A small self-supervised image encoder, trained from scratch: batches of 512.
Rows from block 6 of a small self-supervised image encoder, named by matrix and row number. Rows with one number belong to one neuron. Each number is 500 + 50 x the weight over its row's rms, rounded and kept within 0 to 999. All counts start at 0. Numbers have three digits each.
After each neuron's rows are labels from the 100 images, of 14848, where the neuron reaches its highest value: "top examples" is what is common among them. Only what is clearly more common there than usual is listed. The data: drawn small creatures on textured ground. In brackets: how many of the 100.
# fc1: MLP up (model.blocks.6.mlp.fc1.weight, 768x128), inputs 0-127
# fc2: MLP down (model.blocks.6.mlp.fc2.weight, 128x768, transposed), outputs 0-127

fc1.207:418631518501515505540543551508509490398531537546434505463544455560415557485526557470616466519480504529444477433589560526496550529487507444462534567570491377477429501608484581597467481467520551459523505487498446478594432517495580545498449547507465468555451388549453525483503562539450488551485442494393523456522501547502497571499512498509560473482568515516361512494534574463453464510520
fc2.207:601494539615438592468550458432594483534442450554556451483544479573522482570544471470469539461431439548542465480498520590517545504546489507543465537367506426487464463513507500450456481441553503514512498490425432560592521483500533507617436413507400420456495480434508493528479550561416420512514555499522573468502482583507522549456473483410514395545469503481505471490542472460499459547408
top examples: snail (38); dragonfly (38)

fc1.187:382524507344542511534523409524489461560474483448552461567487500436537487508617516472506474482465484429456434490506492551443476515400443577380436540433471489500500583454425476440494565496568423612459574605561464492507535470502509496481542540487558510443501495538455441510548469454505518546449536495498495543479604539446505427577538481490553527536539576525495561426558564480479552500490
fc2.187:469469548456585475520518462546475455565413536490517379477520523421515487498548478521463574443554487400506455464484441577504471430424418558454489584421488505673475538451382468467559552563553472515428529493576531489489500499528517504458584524451545518395491506569461460472548473463547524421424500411455457485544487495479454492515512422475585551583582513518462554506496522498489542503515
top examples: crab (50); plain (39); white (27)

fc1.565:554577497602499429520487555460439559505512461514519542544500542537487558533439550500448498493576601441449504377453517570462495488472515546557464437394595500449474513414461426511546550471537492440535581467480557562473476530527366459540472580409555536526527420401521534527534503522440604527562549498466547502477574542514519477586481437505457478529466435520505527512456491468496425412488
fc2.565:424419486418506560513446415558565470507427484508487515505508465405555487490566473514515505553422423565585489612551552450551507510534506464428494510677453524479525536591550489496469458500485512516510422548533453453531535447470620511457534402519484433415452539536498506472408507484554406533422508424498505446519489444481414524429505530474568550474470533466479458543511478513528581541513
top examples: crab (27); jellyfish (25)

fc1.465:487512478501535459447475540502429453501532604435497501451564449523583573466492427570400473411468463539523486490521534448467643480578461569443421501599473634460482473561529494481549551511431484509392531474508531456598495561488536446500410486572454492440483465481457566441441539568531535497495518498519499513507516525550485509489506552530379474468475526419502522622403465509532504525506
fc2.465:475473457597504529565458450581484554551410428468464410537545555454431494573459583474610470520488503407530452531489462519531490550432553436531486463510464509562587494531544549555544501482469468469538450630444529518456542491523440610565588500453486439530482442514522484384592463501428453520505512535527471505518515539465612476466467473534571488492552546540618546455488489493426484517547
top examples: plain (94); white (25)

fc1.87:599545555612508504501527550500483577492474455521548459496574475365449511528488580505546527564603485479483459506529396467459535487569484459433521459540460464473594615487499442486539378533518575603508462506510534528438443484516450516483540490429499388507498478434445502422480544520588426497495561424486454542512504425480527481591519488489469509576477571484404587502520502498444496526478
fc2.87:492430508508523547498482529493499389496454507551515539471445537532510434549544532490401440545579575477418551476416513536469474489572435462422396451498396463496500519538508520480448491482453553531386449477434405523575451475486531425564545557474590345494498581484544508521494479506470475458463499459510478561476567523480507488556577499428619556490519523603462493440486533562453525509555
top examples: large (64); scaly (53); snail (50); colour: white (29)

fc1.516:531426387498525509522489504515493535484457374472618476502544419562531519525492501521417449482627561540497500519539521530492409488508640476559459492583515462503425458471597530520475410480513581520459481495471479502409372491516538480517490543386459509470496441488502511486411482415512576485478508530414584524575512455437585473525443568451470504503459538474503489558465451519545502453490
fc2.516:573469480603590534528439538511487495474512549516535476463521457658564545427496437516505469483555529493515518579470584473496486608470467458524425483584566496478594483492424510548537523584384527507570544435594469559519568533430560455418487541528501504519381435564467508556465446505490553526490480482439463479516519470524423493478462456519396530578487547519418576543490523499542513534494
top examples: large (58); snail (34); grey (30); creature: butterfly (25)

fc1.282:408513635541575519510534509537516546488470468490444502516575498549424511481409638501511508495476474554451463452487459501530454531421541582525578476487459495397530574443486484467566516512589509539508527422457561493533499533523528491446530564487502573427486582520425480626510541537530508471540462466377486420535436523581476584471585513513478461462585402558469550454522544512465511527489
fc2.282:435556558474577476501417546499572472547431455464467573457594430463429484537467590511446509540468435555503468531546443555561494429412547543481452456587466522459491572465497466472517538547527526534491485418480564374552549597530521532515491457475559474516468552495550543548625441479474423438500524408434530458510493533460472578466521471523480433489382427456454519503446485488469419534547
top examples: snail (26); white (25)

fc1.17:556544514486536490579426451459513416458532517517532455467563475414454529535477489498566527504499585448470481419552538416451417497422546451451541561522442517568500639471460572524551532502535476488545497537458537522553478559450534504476441423443527456512542562422662521440499557442436534430534472567543461557496417395499540436491532477480542483556512569471534580462533462517492524577538
fc2.17:472505478445489553523467456488474434518487567502502435489466434457475475442553540376483534431573541463477458491520494441459504524483531448590563576511446443538521631447504626468548492517501531481432530570501601523572488512490456491446442416572462418531516543406582539436485502460421563540559558531575412484443454435601535497511541476587488496516566571505454485481502449513553463532555
top examples: dragonfly (30); snail (28)

fc1.295:459549428569451478383449474465524470464485536626520479505433648492453576440556496445491536476469450551437489524524552478557559450563428498419548565504559505579487523581439529441518525478508539548496458561513498480510528557460500390536514551498537496560458405515537524519495552560476526537429540417390550487535466482479423420550476576496506537556581489525485435533548413450479519505451
fc2.295:504501523490443549399505465513500504502525520528661470536489523562477496504486513606497491491449487551479531586462479532563467415523540538483547499530517554504482555480530543438593528575457553486480460572479437590460430478583483472435496510588482561578421400535494528444504479437446457532605544529542507520487465543490488527512471586483536540546493478469468419550390405405451548372518
top examples: caterpillar (83); scaly (38)

fc1.722:477544473609550499549484526496494488418536517612472536610552515448536482503428478477565515491545560460557487441447500502455520528453606475470466456469519539536543454548491477405404531422459484502415435548501520518482452536551558487579484508389461445367445493608442445582502476409479490546513563525431530543508431440536493512460476553526484538509495580516427438500575503551510596487528
fc2.722:478535438496453463427453504469584548468502445528496522495480446517642589606546455494515555545476498456579478519438606549512477447440536563383503472495508477459528437466476524502456487549473520444484505512521408479578535562490414564480472469484541527468543492466535502530573448491458515476422583559405542531571460438479410538423522519336445539496497586442457485515508554551513478467540
top examples: snail (63); green (57); colour: grey (26)

fc1.353:452464549549486539471517567467530448434445484481564605449618556479410433508581549527445509498424463449568549545522429528545595536487439497513515440486554480456501477550505520495597489476462479530476505449522454541441481522545446461484522556549535476491484575437532448421347480488579487493533424446390470483537514428605481535599556450451511494489493457528490446476526459497400565443521
fc2.353:447461570552547534473524437489564478479474477512616533524557570438467410571549563517521493500438477474566562539463442518503542566421517531534430504474545503500449452504521532456613498495448504512444566471498456532557412443561430489434472562565478471482550489448542483443452511484591484569521489374472475456516544432546549574591513438436512482431462470595527452487597426535474574431448
top examples: scaly (49); turtle (45); butterfly (31)

fc1.365:614484444440445570533507472403458426541522598530494572474495525463512491487512437461469515413553468423476404474538478522528496494515529481508613508454492526476529429519528573575551480572493509573598507563487585403486485493532531406472571500628538433456545445524499507489433493518530573506531490500525436497436467531593521620514480516354511542591475533515532485476505480486538486509450
fc2.365:532530486494501580508496464455484481435463505479483437500480524533510470536460525453589582487451529411439489487559513532528555583507435513373423441476528547470495559546464557435539530505530595589585489473494557577404502485615492472497499514467637510424520408529530487579413441486478497515496578430545491442537489497571553499432461539561544521531511564497560586582501449505432513426453
top examples: crab (27)

fc1.604:431566511439525590585493476550534586502527463442426544508547452498426412543522480438521486506578481559475393541494517431615400545451537487511514597483493492444469577531538419582524511507433521489502539542605476536485404464535536483497427459475573498498491493439480475518515511466451487521406426563463585492453493486444518488532531490457576513463576468487534488507581620538518532500386
fc2.604:457528410440581458573466527531491504550464499467428437486581490445410468558436466514493434465517508500445529521548582422627417524451448411523398567515505550457441520511442499582517543502448486545525525435564548539516481604506472445528543387428561511500486413392504537512494510487489494498382543526497509545480550468465566477545555554480524380439498467523509440513498534500543481555457
top examples: plain (55); butterfly (35)

fc1.278:471464523516474577466553472486450481468517462502401563496457480464520488600456520540523518375455499527544497385526484539510560530547436498499441574476476496400576498549443510526506414546473536493523500551568368545487401554450532513564543461446611512443450466493449517533511475460496575547525457457556556520532525379479493477538459540563455364446550537473552525462481554513467600565504
fc2.278:497527491484474544488489542434587467480524620543553499511402471516508473528511458518598437494444509527605491522417455528490448466518496451475554454394542446490547465513449550453442421565505591458425485511597447551542480433545524511485456520527454534488571561421531483477449448560486493555459447474551559473521486465492552543466362487512498560605486395623592479499475432443513474491499
top examples: snake (95)

fc1.547:537500498578497447431488464435544452418507497426515614538535465515428448515530537565436492588506472481420409499518570540486450486556529546461513507564480510508514500508411503550476549468444593612510489498582452536391554459526505491449386469509590589488480543421476534407523513524475463507491534502456458514442568531397499525535553531475444487522459432446539370463565466483494586479538
fc2.547:524602585599572581498530446539581404511499443477557541493516471483485515370528505528499470554526542441602510479509586484544559507557493465445515512535464502479457484430478452467534554530417407545501547393491506477437442428464496512426513604484444465452490464571521448440517490523471533502504462403507444528524556515417538550525553481616534529509543438391455446530514521448437516472548
top examples: scaly (71); turtle (36)

fc1.49:541474470595499554469488459485460369449490434512486574493544444508468466518527519499557530528522532538485536422510453529356586461526524574449524465609481377495503524570434499560554445495457526609515546449475496581458477435431481482407388535453569554559508505449453574485511538500523409472510486499516480561496551492474501455439540495481442540467546584559505502531595456517506586431486
fc2.49:453426541528484542434545525532551490456430519535512486477557430478532518486508553442427520536456579512590542499550379521461538467572531566449461515559566466526559509507507499421536470442544504503378475532552438472465468477465504413518424492563483554519493484553488406535470433582602480416574546501436494564508479446473431515520594539524481633469553530545521545529485393445470588523456
top examples: scaly (80); snail (54); orange (28)

fc1.719:546485367459557526530483484536498524520569519392479477539436525476545476584503435514523463498546416511486484550465461423491478563481596492500539437429535504461473572488609546456559466424545488461549472545504486550517531479523438516591557512442434544435539513601506477465569580475464545535472484501570500569390516416470505498467590540550473507420440536520550639465525476442500515581432
fc2.719:441495533588418448570493465466517527487414467555526526517601547468474511406437552434530571492529592457574475428466520513499522493451355499518493521573522554524520455469489485555450499502463452468503453505509523432545455499507578483402515480564546497537495453471523555465466398580577517445537507417517525488590486568513492528511387472487499513481657450486507376532493439554473511443536
top examples: plain (44)

fc1.571:591445559524443406548544536567526459562415447544397536484555463450432476480476574459471429513509522560529460502550467600490495507542455579562435547523440436507523526486517503476445399485460513495512479478457599508525542536477496497483525478567470555565607575444437507568528357471449419447457493510555468482445379617517464482529502453572524493521528467542545470570530516498512521530551
fc2.571:548439533558466425495395557558568465514449499544360481441451520519535477528508473456517453490452463498531461453568507571454486538529428505568572509569490474469452511468536529461438456578577486514522495488498514565557554576522523434490453551561524537584545544473521627447435427434470496510550494457564498442380387613478500463578536457459520445453537550524574554570471508499519533525527
top examples: dragonfly (70)

fc1.89:496596493485476456461494463579504545483577511518480546597490485436528464455545577450499508544501426488457525519544457483483458493533556449429505569401539520485556447483646464510547523392459478459433514487453480552448483517492482404493544560532488611440410504534414435547560411453504473557452488454506508562484578639494533520527532434423528490513448427445521523483522545545405477574489
fc2.89:433510547515496462517484460477434494451559474510519541613482521454555420463489574425535528513536499514465513548523491375495524555571605429543568539454552425507433537496531488489592451413509470462497535545463634493454531527503427414464529512437465455492398466454430510426582567402437498509502481435528502474407574571499527453485534452387543497453504523493488506549513534551523555528423
top examples: jellyfish (100)

fc1.513:463457480504615461551468462467468498516425369446524442573471618404541554489505462490475475411540452506403498551501454595450507460429508529408503507518493545540410492428471501491511589545538472521464484477627535519611489474514514436533461573442530532466507514520396459496525481416569543469409529489504515512461571515507525476504459497456554557427488444494512498409570577479438549488488
fc2.513:460450508508595453482565511481542511566499501485529432584479560438546565569446531554483513456575457517430524506446504573472423518508523569440537578539429568567465579499463500530525571594552455499482482480539480536490501448470575376530535477435524502523542516468470530526513458501549513367442519472492520468492485494473470513594423511475641600385536494442465553440537550500418557436523
top examples: crab (53)

fc1.364:496492511458481513521401458499411519581480420489467575511513450439514522444469597405539487545528455463491447470480483482507422475420522537493518532422488442507478581501610474452498577516508490595568418486427525485497482515530502530549527543544430565476465459524501439578522634467582512480475429547472574557414535504487515647509452440509535498445526490481554550428613554482566549496462
fc2.364:510557525463466538550430538483436482533454522442439558541508501386490515425443544424527467461579514481524452531545488549487432436446473530547541526465526452473434577524475467486495449531503429591544441450503511493540540524529568555495625599602459574494481482521507443535453548482622507544473423510499507543366529494496535584522508475575581508479494490494584505431647525523493581509507
top examples: large (64); beetle (41)

fc1.108:405388567451543627467434524456472565495458577515418465439447542468523517455536613537562530534574505518495529551499484550508507472535404469574482481503471522506515604493508538474541409507481555459496514547493540542496517463442546516475405545559435346527598506460553514463525530443441460508439490512472517460525444504516498622658435456500469484465514515497476450470532452540494507507484
fc2.108:458486476491435510411536456435555489483525505506599449431471478521491514542464608625518528496553413477495484474464483546524524432473438580476449581539496475489484596459541435515515431455500527434411460526523426591492507501539440487448464501536514538447585455610448450539534555496456499567484504514508544430497468508458558492489466563394585592534442524530402450577578510418527575504540
top examples: scaly (36)

fc1.556:456466445514362513466411572494488506466596455503584436505495562475376535603342499493526522483544523513529594464542434439436491465483464488505458437426548517520536487575546574444525409527527484457591405540558563453562534499445521427567540488490496481480429607502522480490526491531469477490490429503571526501465533496575449464521532464504498496564461617468498535458514497478478465543512
fc2.556:441463470398566513524562482509529470495517424545432545454646425486539533430585449499460538507433513548424467502500490502537551460538558497513549491431559455507504478467529561524465474509515513415375538497519515506517477477578536539427550484467525440566526377529540395394450477553545522493463515494455466474594545519525526445539397512508542544433532467529460538541519410548618477431536
top examples: large (56); butterfly (40); starfish (26)

fc1.699:456479573491493532474506568568469497549528489519481521485421572415578550572384496503534497444518563493525555449544553532455559497499433507478521460541514491520539523599434521463362482452530485548477502473389468583543610515554459529492452485542534518580511541481474487515498467405468480490482450515546493469544463444500499503533504494494595464527526605561544478620475522392543482388365
fc2.699:473598460422568447446533618481487477450476465453519394519498536503599585554423523483553411568532471555543451432447381449503565498492541512460486492565465485525489411470586474527555496510482519513487484501471493491535561446546510519510484561535525508411552551427492481473518555356453507427485523518574425502510584426399525473458516469444494503500593579441487529604499508501482501497459
top examples: snail (74); plain (37)

fc1.98:482502528519559441518531543543514531561562416578577503447436576558465564446542457495460450495407465485458484519411426501445466541438550508486528499569472452503625465557463442536467542490509444619526501493482579490545462527389553524459555492483451453577448534529569482465466505536571524557529419515515547526507502495520437635384524531449544464517458451553533506515491606475601532539504
fc2.98:456464526500525463476539520546519604537553392515519528455493593518471506446514540475368457471437503513472492571412477478459443516451481517534514464562462477476615440579467490487472587554505435521502449487477633520475448504383491459489588519503502481502393548510564475464464545488533551518518411553478588568514530429508498630406492537484514475464524445493508517571501607520562460559541
top examples: snake (82)

fc1.66:508482450545619438553419425436532575455511460516487501546507585507557575470537443475566473503465601498523451527554390558439514377519509482509504512459533471533476512529580578509438428509540544467528493481525490480541520579498445528497529474452511539428506524444506485471532575552496526514469540420469541475422622505530473422512461439555503407335595507448491494518539453458515558571506
fc2.66:545478460484475527462582485576494528573492482471483509428490451394461539557502564535413428464512433479521539540499600474555456583524453554485435445505427552426448550380474465542564588517483454481543504553485541553514502448471550434501475419479454424540492564515417506541463453557522442488451469529514486536565350463473530550415524544541557513606507429524508500535497600500453458434465
top examples: beetle (35); spider (34)

fc1.53:524481514413515513567521416494492494485570528571499456475457492599554525564503368573474467434493515444504505459464521523518493553457504495507485610513603445527518398604433561462560467529527524496491533465467477515570546473412489530572496493433445485430417527504598523563502496456530452478506617470399433518507397442425476505358480466498484524543499476560478526484460532520413473507541
fc2.53:527577531568512542551469478527472556596409427459459487524497552516486482445509586484449481514467498536497437551577493490480538433478456422408573446499400582499449649393571472497527473467462553499460544514524475493483522494630522442430446427599500571537504459436395533481478487476413507494493451519502478491467581516576555475602500573505521459440478491468508465485471478430544557523489
top examples: dragonfly (35)

fc1.231:503486510522527485483462520557505494374558437580461495544406576485514449488491500570528511606521527537534520501541495571494583461583519418506524572536510466550447485426525539404448453529520513521533521558506519464535477510514504568511517479571495579575518517468511458394485507600528553481507506603420520505465403501645531457523439632486434409492577484478456439472461505532427485561550
fc2.231:508575534496560514523437472576462512484557471558428434565407553516509388423572517487506563595486481486407548429470497519566445506505483428441469526456429559469484502478484486451561497607465514588519503496528535488489537500535512502546492540525462489469448460591494532515474528521528541507537562539478508543460442542468552402381558510544387446386609443475423484513510499487599420563483
top examples: snail (60); dotted (37)

fc1.99:539560494586473488432494419525527494419420523589462587432505463583546494431594463465596503393532450509472474463442526486401572471494466531449483501496503528545537526548368412462553506552504464534488422459532501532541564488556479547466583487495537487543474523457455463529502489439494569420486503402477483472470529564508522503507450564489399455502632543527541416496390515518531511539542
fc2.99:434519450485462461593523449522434485515473417537553540457347547582483536407455465483486506377453580566519451558540570431461485564527474419432459418606491496449521509430547522477572544553450448523488462476492519480408516547583432463407447486524464507465491548567498494511431487456571503501561519466558474523518492507511495600463457476568485497461427536398546482582494475519510490506454
top examples: large (78); brown (26)

fc1.288:545547578454592523485435556506498514527505503436482452454528633462534563594491421485483507436477528492460506503511559467465473475551548508484482551542454536463588496505483552472449476508478457548550565417477548518538515549542414376408550542501509443503440496443446483536569517390512492455654479488535529661598491441503459470496487458504492479482503626547518548518560506514511557495472
fc2.288:520633484517413543533516435551513478561433507544395503508544533515452455403428627536545458532403475538557462639438470545563471438443569450488537496540508534550418522466497505490427467530539493424451479515440514515475509435481594516562477456529470480437497501532491437507470568583519489552440552525435428499479475480557522450508441552486517424481478414494514595459492463512514419415486
top examples: snake (27)

fc1.257:489512496571569538467496553473529459567533466531435404477537520428529542477520452479541441463540529509571407478541466513539547489538506437552592528517556508414555510515463436469491558490518464465419473488448592442513455492483520585495558577483476403555532514419348560509567516451565482503507595495544442415420494576536591466424484533471469436514570393464460532461543517537476466564453
fc2.257:528470463537473562433469471528541481514457549474508466512530586463515413529473493506462546507523519452485494526480475493504573511374415447548590497553475457492435534461525464517537536541424447442493572520569443484476472475364512558596548541508500466495487475429466448520460489472526489615465469456513450503482457569493578426414612609532567495517557395537565549502483430575504488550632
top examples: plain (44); butterfly (41); grey (25)

fc1.647:495508425498567494573452478482382559482501537519504556518470475599550472552590495493484556461512442533435563564587452423509503561493524422504471477569479429448483413541492577514534471479554538476472572481492533453445496424462625498452578461487525443498468478448532444584529511525542560438487570524489555542531499403473530500497533513444468561598376516508499485518465408508477602424414
fc2.647:605434464614459478524425529537502527600456504535469448509513491614555505412507469430516435455388512473478472544503466433512537578426504530469540504537435431520542490541604498460593495505434461523431536506611527504515488478525560503447584543603444419550416530492496523535547458452445532531501494570428593472450423404482496522519521533535510507537505495574468558497441474454511537559463
top examples: dragonfly (59); brown (26)

fc1.246:444557446451521474565485495481572525461515526385470456600564427446437534506433446459427642535518424532461416485548492418468496508493587483502564524485557497555462539543606435425560474488526514487530566483498406482424486447526403481459417497434427488513483547563454487511536486588502506595471513525484579446434530494420471487459520493483516561544538485538608493502476492478535567527433
fc2.246:601549443524432523495441506472429467487488486543497623501516644535498442448454542496556400423526625496543544562496491503528510433522441484481397497490443580499521476490445513528468486513436451555517445536434524577573461537541540480468640498470530461558475448457533539566484502567513453452481449462547466459476470506599538451527539515489508439474460460523459447500605528454437462404563
top examples: beetle (44)

fc1.450:504471526550438537444565422493485556494515459523476522510592608454537407495574589498439575472425470450560545404613452564502476471561517480507541546560517536541425448542519504484466492460504514430539534521374520497507555550494549532512525445427562479506612456556442494448456456512463418429540538466429546448556465507539555511582509500439523481546469527401588480535514538584455559490457
fc2.450:491473482517570446466540462560495580494523538494460452543530486450605538490470555495499526483373470465476419494539621507496515420460595420546566535465517598492504385491493456444498504527504560438479526449542514488437486545591549525509496486490543576502419417528518427458457511529387429513572446484514560479426505497504551504513524510482527436424458553498611493561565523504407613554487
top examples: crab (27)

fc1.680:596598546462435594529486412509540501538403625420557485540426505469524422508462433512496554508381485508415481494435483485542453493432552472482541524447476406449462511535481509460525472482549422517518547458498443490500373552520455437558532522450518445483528534424425504479510544481485452468518493499505520529469602512539513450546502575490564540558595611488475403457492524499564568520473
fc2.680:513558511444520515459501467499479477470477514564460479494449452546519453516470534527496562521520510543400486559498419551612531489511572480517430620440496453579439598506647424538539523431523523556551530446399488640464499480495471470511476500456581591419487511473546487566551543420463540452419526541495455468484464476499520411495546495494547423526507575576471447527550517406532541536451
top examples: dragonfly (56); butterfly (36)

fc1.287:437570577469460534451572450472417477428544595527471474535475476467515521381517370559500449513402479481493549555521449500528502544469480591486438507365486487472498420555519436490489543542522554483431483500481504384485485464526513502565548439463523607454376541517479579443512530444461449449541514547572506498570465509519551497461434534515496408544432430445459520497460511521533421504465
fc2.287:501504443496550551521588476464540543465499498492498495413415509430510472613533449561489469555509505501524544452560491534542482470460607499520482461372524579554511515573513480445597589541572500432533476586493439580472435432470451498505487560594470528587576423555466489474487471491459501462469495481553568478489586446356491452529433543608480470590469468472548512547524530564505501518477
top examples: scaly (94); butterfly (36); red (26)

fc1.47:532449519477582503411477535506513605591373533570460432528505489474457463450490519561462525466432530526473482492535521529536570530521513550519411495538522494504520497444398479545467510472373591614547464401522508479529390522373563541493547423534606532511494516395496576439506468539487495462573554535523452485506497472507463556555533469560525477471465487555550490483443495588534487524425
fc2.47:500406481458564482548494515561550553515464540504458395385542508520450452571435519445446515494506500460452506423470505531570519608473522602599414423512425499383518535434504537550504546485472522476580463452487428501546471445425525523587510419468625528455451494518500568568481563497580475471631491488447520476545587465488508461537573460533492466530486476473493563473486461528510495564508
top examples: caterpillar (34); fish (25)

fc1.61:462531559462521405452458431547495542481513427476519547471500497424537488561534510501508559577448461454535563549536464552600495573477534485538457416526461561492545435432480491454488469451389475411463484543465527559506492528507461427441472481545434625496514368455498487558517535460598472486490505562488464509589548486450512502419553470521522560599612433539466482400468506433575447480484
fc2.61:487489435532529471492505467446495533429497456516561555540483503454546531593528421450522478466426514536492510530525491487536571466456517528514454432483545429439498559547515512469498500438462489522546545508453491414481510528589508467451461443597448563537611535504493539581450493425647430463474499482532605477617532545519528434495576411554494556488514544514364477426397443482514484599545
top examples: beetle (49); black (27)

fc1.218:484557538493563570464531410491422441524587510473644461555541438473433409459514404546464526464507513504504465603542456420557447506470518508504474483552559496531576534471497484507511458494526517582474543448538484433435470473557514522435477424526506378436400501495575493415543488551549518542436472506521483555517499470446561499491513494455523517497437595609449608567500464593472448468483
fc2.218:572509591536426627504449477499483459542590504506497530549533458512535532581419455558512463490408429503461434562415502458491374564518439505518557416501435509511540601502535494529509485509566452533456574483583627453562541593527546493490447512574606511480583580530477503478466577453461453482514426552556543557471501451521495485477459519488520527462497495479485541401545448562497525512476
top examples: dragonfly (94)

fc1.138:532487446499503538496476507513450454503487488614520522555552491492505478484560484551502489407488485489635480489489475484524472472435472545594559470498586445497466561536565439555538461466509451432403392432480490562462593557449351449548444451529590445503473483477519573475539519468553461562451631420434542507510531553516562545458463494544472524495420557521492489428503582561443501440472
fc2.138:520571517502543450511461468499535526449512486417473428453425449452505553524497585493534488605473414497446530478504564562498502568502554458480523440445492514452589481470481501422480624516379542451493594542505390428630504561587596587490519530467431583423583506483523466582482407459477533474583486527543479514461445480469411513572541530514507521476482523494472462490450462472500510478515
top examples: crab (25)

fc1.510:538420564500401506583481555458567606469540462508557430439486476380451566464520512524396544415512524459449520519481510491612428529493361571511458433484492603432475538563522508551513513443538490467536504517505525496503498496447386468516518504452552506497555507492433534512447537514424506483558439515528537365582491506563467557439551494474473461540537600505477469565556531527551533521498
fc2.510:441541543520499470493593459549500460447564548486541481484467519491505613439483520472525553450517525522575491538510320436481460510425447525458469479527497448468503611491445539492587511498490504543546509530403478486502575503531496503454512492393451615458519498509504524456460429539499510470574490674495491485488440547481443538484506444429429401527505437474517470533547546595495503500379
top examples: plain (43); black (35)

fc1.104:564590569508526459552465486514478494497498502519429513384406567526476475545576460430567395508570549413511500439492524550435505457526590468583461460411450494528514564405524457546443570514499480496518477466479614530556494434440637439481468521573533478527518527450441478542513433544506521482455444537494509456494515428488541492557533417553370445492506561564463470530511516580491521472467
fc2.104:513516482498483489561565547423519532476436470418514531461485522504469506578580428510451491484602538491498480540534558469544584537510483469501558496478420444454498543448509544613544445544513453522486483534588462541405445596467412441504437455576513464571463426504372463524578500449470552554473549607560512481485554394525554542575463548557509510521465502406433511396513490462553516469529
top examples: dragonfly (64); striped (36); plain (36)

fc1.485:538496532442514483460493526561550369434588437453450478448505485477534432496586524528446456466516447439560520611486441447475542488586536529478488490491442496548566487506495457500506520570406489454422540539530412459503514483467546519503533601552497395563514517495620492513528429437468435566450459592565454404547558495574525445464505443489589557469551429558452526521487465534441470483554
fc2.485:534497477451388485478577620460472476495500442513618449504490475546553411487483508437405538420485471459422546530514509530424521525521556494452462482464505465536479497581462491572584499475439520442613427513522445518490551420460513540511611529576567493557492551557560568447470460576514462502525420543529550512572589481412430448513411483533550516538458507436492411484477475458520482549525
top examples: scaly (77); turtle (35); fish (31)

fc1.488:437564559502483450561532558526500460425520478533417487485549449458373485457577564545531544612461414524470508462597394489458532533458519494493522502561539496404483493486425526571491484439485501533515528445522539510471484518517489533521523540520536475422525455539517605513474532434639444508401529574376437534460551524519513518536401493533561485557544595502458467518528617510536524490500
fc2.488:538468569501505543519530515483476518414570516541524518461566442470399491486491676512427527549483525551443486489497471604570546481494500435546538498527545529430430474527310509496449465442620430518525532473479488499484471597511419481571498427527528463433441487498442549589465511475482442518431571544405450572411498533513475524509510471470460481573534497500476517529525538517545530446496
top examples: snake (49); caterpillar (46)

fc1.290:421578479480461543500544403437558479589433487397525513458527478550599457577520525479507414533428426483511421555584523502488544595488486495456505511565415457492465462420574531517625466489563504458495479428541471474468467491483591472479518544520489521531504532378469481532512554527502469506439555564445446524442500514439499500458461586445452472549501449492604566438592480546483589490464
fc2.290:500507616450584476531451563413526570527580471501548570568448447580451513484506516531505418466509532525530460546399489428621521527443569492451496477475511535519535550498526602523517534470538517537474446507511549515450463558458526406445501385434471530558545499558370523542473435497513562454563490461495449502491460512607526547530474485440572427534508478421445434541468588559476482502556
top examples: plain (87); turtle (53); brown (45)

fc1.398:476500543475535524482453508600492553457495542412461516435501519543446397423473541485559393549470486494575468543513506476446405511499555520598491494489525508467592463545627458470536521492470537455521477488397527469457552545585561585435583519598530483424532490476496467553427476577549452488505416506514463540503393543549549512507527402536420561473520433492389501447526512527555526517463
fc2.398:442553532503436412559547534431575490478472471570530455577508546516514581509497464454439495487552472577447511398454517468541619556525424395478628473517517446504472555516448499567466508535523527506476546553629450556438496489478470481561446521470514559541512517452433473519606513546448539524500547554544558441461586408456471506517441538462525546448461526487525565446614452473429510459490
top examples: snail (43); caterpillar (28)